A small audio captioner, trained from scratch.
Data: 26041 training examples, 108.6 epochs.
Rows from block 2 of the text decoder of a small audio captioner, named by matrix and row number. Rows with one number belong to one neuron. Each number is 50 + 10 x the weight over its row's rms, rounded and kept within 0 to 99. All counts start at 0. After the name is the row's rms in percent of the matrix's.
Before each neuron's rows are labels from the 100 texts, of 14976, where the neuron reaches its largest size: "fires on" is the input token at the peak. Only what is clearly more common there than usual is listed. The data: synthesised sound scenes: up to three everyday sounds over a background.
# gate: MLP gate (decoder.blocks.2.mlp.gate.weight, 768x384), inputs 128-255
# fc1: MLP up (decoder.blocks.2.mlp.fc1.weight, 768x384), inputs 128-255
# fc2: MLP down (decoder.blocks.2.mlp.fc2.weight, 384x768, transposed), outputs 128-255

fires on: "i"; "t"
gate.416 076:55 44 48 44 43 41 51 36 64 48 62 44 47 37 59 52 30 60 53 43 50 77 36 60 43 55 45 47 34 35 45 55 47 62 49 52 34 48 38 62 48 39 38 41 51 50 49 50 33 56 56 46 49 48 70 52 52 76 59 55 67 44 61 55 59 32 60 52 33 43 43 37 57 44 72 56 45 61 56 52 53 40 56 65 35 56 52 59 53 36 69 67 54 60 41 72 56 49 44 57 42 68 72 35 51 53 64 56 49 52 44 56 48 40 63 62 43 51 61 48 62 41 55 56 59 49 54 58
fc1.416 070:58 46 55 19 34 40 49 19 53 53 46 42 66 51 51 67 58 37 58 28 60 63 51 43 28 65 36 52 57 61 34 55 37 44 56 63 48 51 64 50 50 53 55 48 59 40 28 45 49 44 37 58 41 53 54 50 41 50 42 48 49 49 58 59 37 48 49 45 47 57 45 49 44 45 55 43 46 49 47 55 49 42 50 39 40 73 54 66 62 35 51 50 54 46 65 59 32 50 65 36 57 56 70 40 55 40 42 57 64 55 38 45 53 26 49 63 43 60 56 48 45 43 52 57 29 52 59 54
fc2.416 078:47 49 46 66 29 39 54 54 71 50 29 58 46 48 28 66 52 30 59 34 28 52 36 53 41 66 55 58 66 43 51 68 53 52 55 56 48 49 59 53 38 44 43 59 43 58 34 67 60 77 69 55 49 51 55 21 42 52 45 39 67 48 46 24 54 68 47 48 52 48 44 50 41 44 57 60 67 62 48 37 56 64 56 38 49 35 47 39 55 44 52 61 30 41 55 46 52 56 41 46 47 64 50 56 66 55 55 70 31 44 54 44 54 38 45 50 56 55 52 43 60 34 42 44 49 49 48 60

fires on: "n"
gate.237 159:61 39 51 50 44 30 40 61 60 63 49 44 52 62 67 43 55 27 59 56 46 43 65 47 53 38 47 43 45 41 32 55 57 59 45 50 54 45 53 45 49 50 54 49 64 49 60 49 49 54 57 38 58 54 62 44 49 56 65 56 38 50 47 36 34 51 58 42 44 75 40 38 43 34 51 42 41 58 47 51 47 49 49 42 46 46 69 59 49 40 50 46 40 47 46 46 43 48 61 30 40 51 50 39 61 48 28 48 43 37 36 31 62 47 43 60 55 55 49 48 63 65 41 46 41 60 46 61
fc1.237 163:61 41 50 49 44 28 48 60 62 60 47 45 51 63 62 50 51 26 50 54 41 43 68 46 55 41 51 45 45 35 32 64 54 62 43 43 49 50 49 53 49 51 55 47 63 51 53 46 48 55 56 36 60 48 55 42 51 59 64 58 44 51 42 33 35 54 58 43 47 73 44 35 42 35 55 44 41 59 49 53 47 45 52 41 44 44 70 64 48 40 51 50 50 46 48 43 41 47 56 29 36 56 44 38 66 45 31 45 44 33 41 35 57 49 45 57 50 58 50 58 66 60 37 45 37 53 46 64
fc2.237 138:54 41 41 58 46 35 49 68 60 66 60 56 60 55 59 47 47 55 57 62 47 69 58 41 57 50 58 46 54 48 54 62 52 62 44 44 48 56 50 51 61 45 57 46 64 42 56 54 56 62 64 40 53 69 57 30 51 61 66 55 53 37 39 56 51 47 67 44 54 74 38 45 50 67 52 55 38 62 46 58 45 40 40 39 61 68 64 57 52 41 64 57 44 64 57 41 54 55 72 36 53 62 63 51 59 75 40 39 51 55 36 41 44 40 53 64 63 67 58 57 61 52 47 38 53 46 54 63

fires on: "g"
gate.50 137:40 50 50 51 50 49 48 43 37 50 51 44 57 53 33 45 35 55 48 45 62 48 52 49 35 29 68 58 54 54 68 43 49 50 69 46 49 45 45 65 42 54 44 45 65 51 81 48 43 54 53 49 55 76 52 55 53 49 62 57 65 70 55 46 48 50 43 52 47 52 31 51 57 51 50 72 56 61 47 45 65 54 52 47 57 55 44 40 51 56 72 52 36 59 71 32 55 21 37 45 38 59 48 53 38 46 52 70 50 58 59 27 39 64 53 56 50 57 51 54 43 57 41 51 60 41 43 71
fc1.50 133:51 48 52 57 50 58 46 46 46 54 64 36 63 50 31 41 39 55 45 49 73 56 61 60 35 35 62 51 52 61 71 51 55 48 65 46 57 56 44 59 40 54 49 45 77 57 74 61 53 55 53 49 50 76 52 58 53 48 57 54 61 62 60 51 49 48 41 48 59 57 33 59 44 37 58 66 53 65 38 56 58 55 48 39 52 55 49 34 62 54 64 54 45 49 73 39 50 22 37 34 30 55 43 55 35 47 47 58 65 52 55 41 36 69 58 56 58 59 63 32 37 51 40 66 60 47 44 60
fc2.50 114:38 52 62 55 38 70 43 64 40 50 52 45 46 67 30 56 51 56 51 29 54 31 54 60 51 48 40 38 43 55 50 56 48 51 48 37 65 52 38 47 47 68 38 64 39 43 65 57 47 60 50 58 35 48 63 57 46 46 42 44 49 45 45 53 40 57 45 43 60 47 43 51 55 48 44 56 57 34 59 53 66 43 47 46 52 64 50 30 51 56 29 44 50 41 54 36 51 37 51 25 34 70 60 66 47 62 44 57 54 58 50 50 45 43 55 62 36 51 40 42 59 49 51 60 44 44 44 46

fires on: "y"; "p"
gate.145 109:36 60 55 63 46 67 52 65 42 50 37 51 54 62 55 52 69 40 62 55 60 59 49 46 40 65 47 48 71 41 46 52 59 67 24 52 57 43 41 57 27 54 42 44 56 46 39 60 61 63 55 41 61 45 56 58 43 44 55 26 52 50 36 62 71 40 44 46 55 63 41 49 42 56 42 39 52 43 58 59 61 52 51 53 33 36 54 52 54 47 57 57 60 41 54 65 51 53 35 52 48 47 39 44 47 72 59 49 63 71 63 43 44 59 50 48 54 40 45 27 55 63 29 57 39 55 28 54
fc1.145 107:41 64 49 63 37 68 56 72 49 52 34 54 41 73 60 47 70 43 57 54 57 55 47 41 44 55 41 51 62 48 57 57 55 62 34 55 59 44 47 55 42 50 44 53 53 49 44 59 59 53 54 43 56 40 50 55 41 53 45 29 55 51 25 56 60 44 47 49 53 46 51 54 44 49 49 44 60 37 53 40 60 47 50 55 36 41 46 52 53 42 52 53 70 42 58 65 59 53 29 60 52 42 44 47 51 76 66 54 51 69 57 47 55 65 45 40 50 42 51 40 51 65 26 67 47 51 31 48
fc2.145 111:51 62 54 55 55 45 51 49 55 61 29 61 52 66 57 55 76 37 39 54 42 59 49 49 55 59 56 55 60 53 53 41 34 57 42 47 64 52 59 51 26 54 31 47 49 41 57 56 45 68 52 54 35 29 63 61 55 52 51 51 60 47 40 63 49 45 69 46 52 46 48 57 60 54 44 64 51 38 51 40 53 49 44 37 51 41 64 53 59 57 55 61 71 46 44 55 58 49 40 61 48 37 25 33 44 67 59 61 38 51 44 40 41 55 59 70 67 56 60 43 55 54 31 45 56 59 36 70

fires on: "y"; "g"; "h"
gate.56 106:44 47 53 42 34 51 46 35 55 45 51 53 57 51 52 58 54 55 47 40 42 71 45 68 58 43 56 51 51 44 39 41 48 45 58 55 59 49 28 48 37 53 60 39 53 53 46 44 45 50 54 39 57 44 54 57 46 53 45 51 48 46 36 36 50 55 70 36 48 51 53 63 66 52 29 61 53 41 54 45 61 42 70 46 65 58 36 50 29 51 56 53 51 62 43 47 72 64 55 41 57 55 46 58 58 53 47 64 60 40 50 44 41 48 51 40 45 59 46 45 43 42 43 38 48 48 54 45
fc1.56 104:41 54 52 44 25 59 47 41 66 52 43 51 64 53 57 60 61 45 37 43 44 51 42 58 57 38 63 33 60 50 33 45 56 51 51 53 47 49 25 37 45 57 50 39 59 36 46 46 44 43 63 31 42 33 53 63 49 57 59 47 45 57 53 32 46 48 53 40 37 60 66 54 53 51 33 59 57 48 53 54 65 41 57 43 64 63 38 48 28 43 51 59 47 61 31 39 66 54 54 42 53 49 49 49 64 56 43 73 39 50 49 49 41 58 41 43 46 49 46 55 42 54 53 44 49 54 51 63
fc2.56 105:44 65 55 49 54 58 49 58 60 59 59 47 38 61 51 52 52 35 58 62 53 47 50 55 43 28 50 52 49 51 46 49 69 53 49 49 40 51 44 54 47 58 73 52 55 61 55 45 59 47 59 45 40 51 52 54 46 54 47 41 49 43 38 64 52 51 42 44 48 66 53 69 34 76 50 50 51 49 47 45 65 34 43 62 51 39 44 48 39 42 48 46 32 45 37 40 64 57 65 41 60 46 53 42 63 73 60 50 36 62 47 22 43 43 62 53 62 49 43 53 28 62 57 69 59 56 43 53

fires on: "i"
gate.348 130:36 48 26 56 45 34 56 49 41 51 61 60 51 30 56 53 64 49 34 41 63 44 47 51 48 41 42 41 49 09 48 33 36 38 41 42 35 40 45 48 38 39 41 50 56 50 30 51 50 54 46 44 52 55 40 45 67 63 37 56 60 54 60 46 42 51 59 46 50 51 43 46 67 36 39 56 48 40 57 40 47 41 56 45 31 36 31 68 61 52 51 51 45 61 47 50 50 46 50 46 74 45 56 54 61 45 54 46 64 41 41 61 47 66 58 59 51 48 68 42 47 38 63 52 53 50 58 31
fc1.348 126:56 50 68 45 58 64 50 51 59 52 32 42 62 72 31 49 44 63 57 44 28 56 68 53 42 56 60 47 51 88 46 67 53 63 59 49 66 51 45 54 65 47 51 46 39 45 67 53 56 46 54 57 52 43 52 48 37 44 60 54 38 52 24 56 57 47 40 55 58 44 56 46 29 56 72 52 44 54 46 57 48 56 53 51 60 56 62 43 31 40 51 49 53 28 55 57 44 54 63 42 25 54 55 54 55 61 48 49 32 54 68 41 49 28 48 45 49 52 44 39 53 67 39 52 51 48 48 60
fc2.348 120:36 45 67 58 42 36 57 64 62 44 51 44 63 74 61 29 49 67 55 52 35 42 46 28 29 54 36 63 65 74 74 71 61 72 57 40 62 54 50 35 63 40 72 57 49 43 65 48 42 54 59 55 53 31 63 32 42 46 57 45 53 38 39 49 59 52 39 61 57 58 40 63 44 59 59 45 46 61 55 69 55 59 53 46 48 65 42 44 49 50 62 73 47 44 41 50 46 43 43 45 32 47 56 38 49 61 63 42 56 51 41 41 65 54 43 30 59 48 48 50 47 63 47 45 59 45 47 50

fires on: "i"
gate.379 108:41 48 53 51 55 55 45 55 50 58 68 70 55 51 50 58 40 62 45 45 41 55 65 63 37 51 58 47 53 26 59 58 56 43 45 32 50 45 51 41 61 61 36 41 40 40 55 45 56 37 49 62 53 54 71 43 49 55 55 53 31 52 58 49 51 47 54 54 37 49 51 53 46 40 40 57 47 60 39 53 56 39 55 35 53 48 42 60 53 50 51 55 60 55 43 41 68 52 37 57 41 53 43 51 61 46 57 44 56 44 45 49 52 40 43 44 61 43 62 44 61 53 50 44 53 42 44 45
fc1.379 105:52 48 48 64 48 42 47 53 59 44 54 64 49 52 37 52 51 62 46 58 48 55 73 57 47 25 63 48 57 33 71 54 58 62 57 28 32 48 59 54 42 72 64 47 59 42 58 41 68 48 53 43 59 64 44 42 44 60 30 56 46 68 51 32 61 54 37 47 41 53 63 64 51 40 42 48 58 55 34 43 43 45 59 51 46 48 44 61 42 50 45 51 61 47 25 39 60 41 44 40 45 48 34 41 54 57 61 57 55 38 39 57 48 54 42 40 38 37 59 42 62 49 41 48 42 50 43 42
fc2.379 109:37 38 63 29 49 49 45 53 54 51 62 53 48 47 41 46 65 67 63 41 48 46 43 47 58 58 61 58 39 42 63 48 50 57 39 37 53 59 48 50 48 49 41 47 54 54 50 62 63 39 35 38 46 39 48 41 52 45 52 54 43 55 42 53 44 69 57 37 55 41 61 63 57 50 47 30 51 63 40 53 56 62 45 56 48 33 54 66 51 58 49 62 54 46 55 46 47 37 30 29 33 65 47 53 31 51 55 59 59 69 47 24 36 53 43 49 67 37 46 55 58 60 63 27 44 33 47 43

fires on: "n"; "t"
gate.675 081:36 59 53 43 52 52 58 50 40 66 54 45 46 41 68 49 67 77 44 43 70 44 48 51 51 37 46 32 45 48 61 53 60 49 48 55 56 50 53 56 60 59 48 47 61 49 46 59 41 52 43 40 54 40 59 40 61 47 64 73 67 35 49 37 53 58 52 71 46 66 41 60 62 52 52 49 49 50 43 57 36 35 42 50 50 56 57 50 46 33 41 51 58 45 59 48 62 41 58 45 15 41 66 59 52 51 33 29 57 50 44 43 45 43 49 62 41 63 52 48 41 46 51 50 35 42 40 38
fc1.675 081:42 34 48 51 45 40 54 27 55 41 76 36 56 45 47 22 47 46 39 46 38 40 49 55 45 45 58 49 58 51 53 45 32 38 48 53 52 42 54 57 51 43 61 58 45 57 52 75 41 46 48 34 45 46 59 49 50 65 52 70 40 41 45 57 44 37 59 32 49 44 42 60 52 52 36 53 63 34 49 50 61 53 47 63 59 76 62 51 52 55 51 70 31 48 40 45 62 48 55 48 59 62 35 41 39 40 58 45 60 56 46 28 46 50 58 60 57 51 43 49 46 48 37 43 41 52 55 66
fc2.675 086:59 40 50 60 63 51 48 49 58 41 31 58 61 42 58 43 60 47 66 63 54 41 50 45 47 61 63 45 50 53 58 49 35 53 70 39 50 69 43 56 50 59 56 50 38 44 44 42 56 42 58 70 56 41 40 63 48 47 64 60 39 45 35 45 43 65 69 55 52 62 44 49 48 58 44 59 53 33 60 43 57 54 50 67 48 57 59 68 54 55 65 48 44 54 40 34 60 31 58 69 67 50 39 52 43 46 40 74 49 49 27 47 64 51 52 43 58 63 56 49 35 66 55 18 52 70 40 42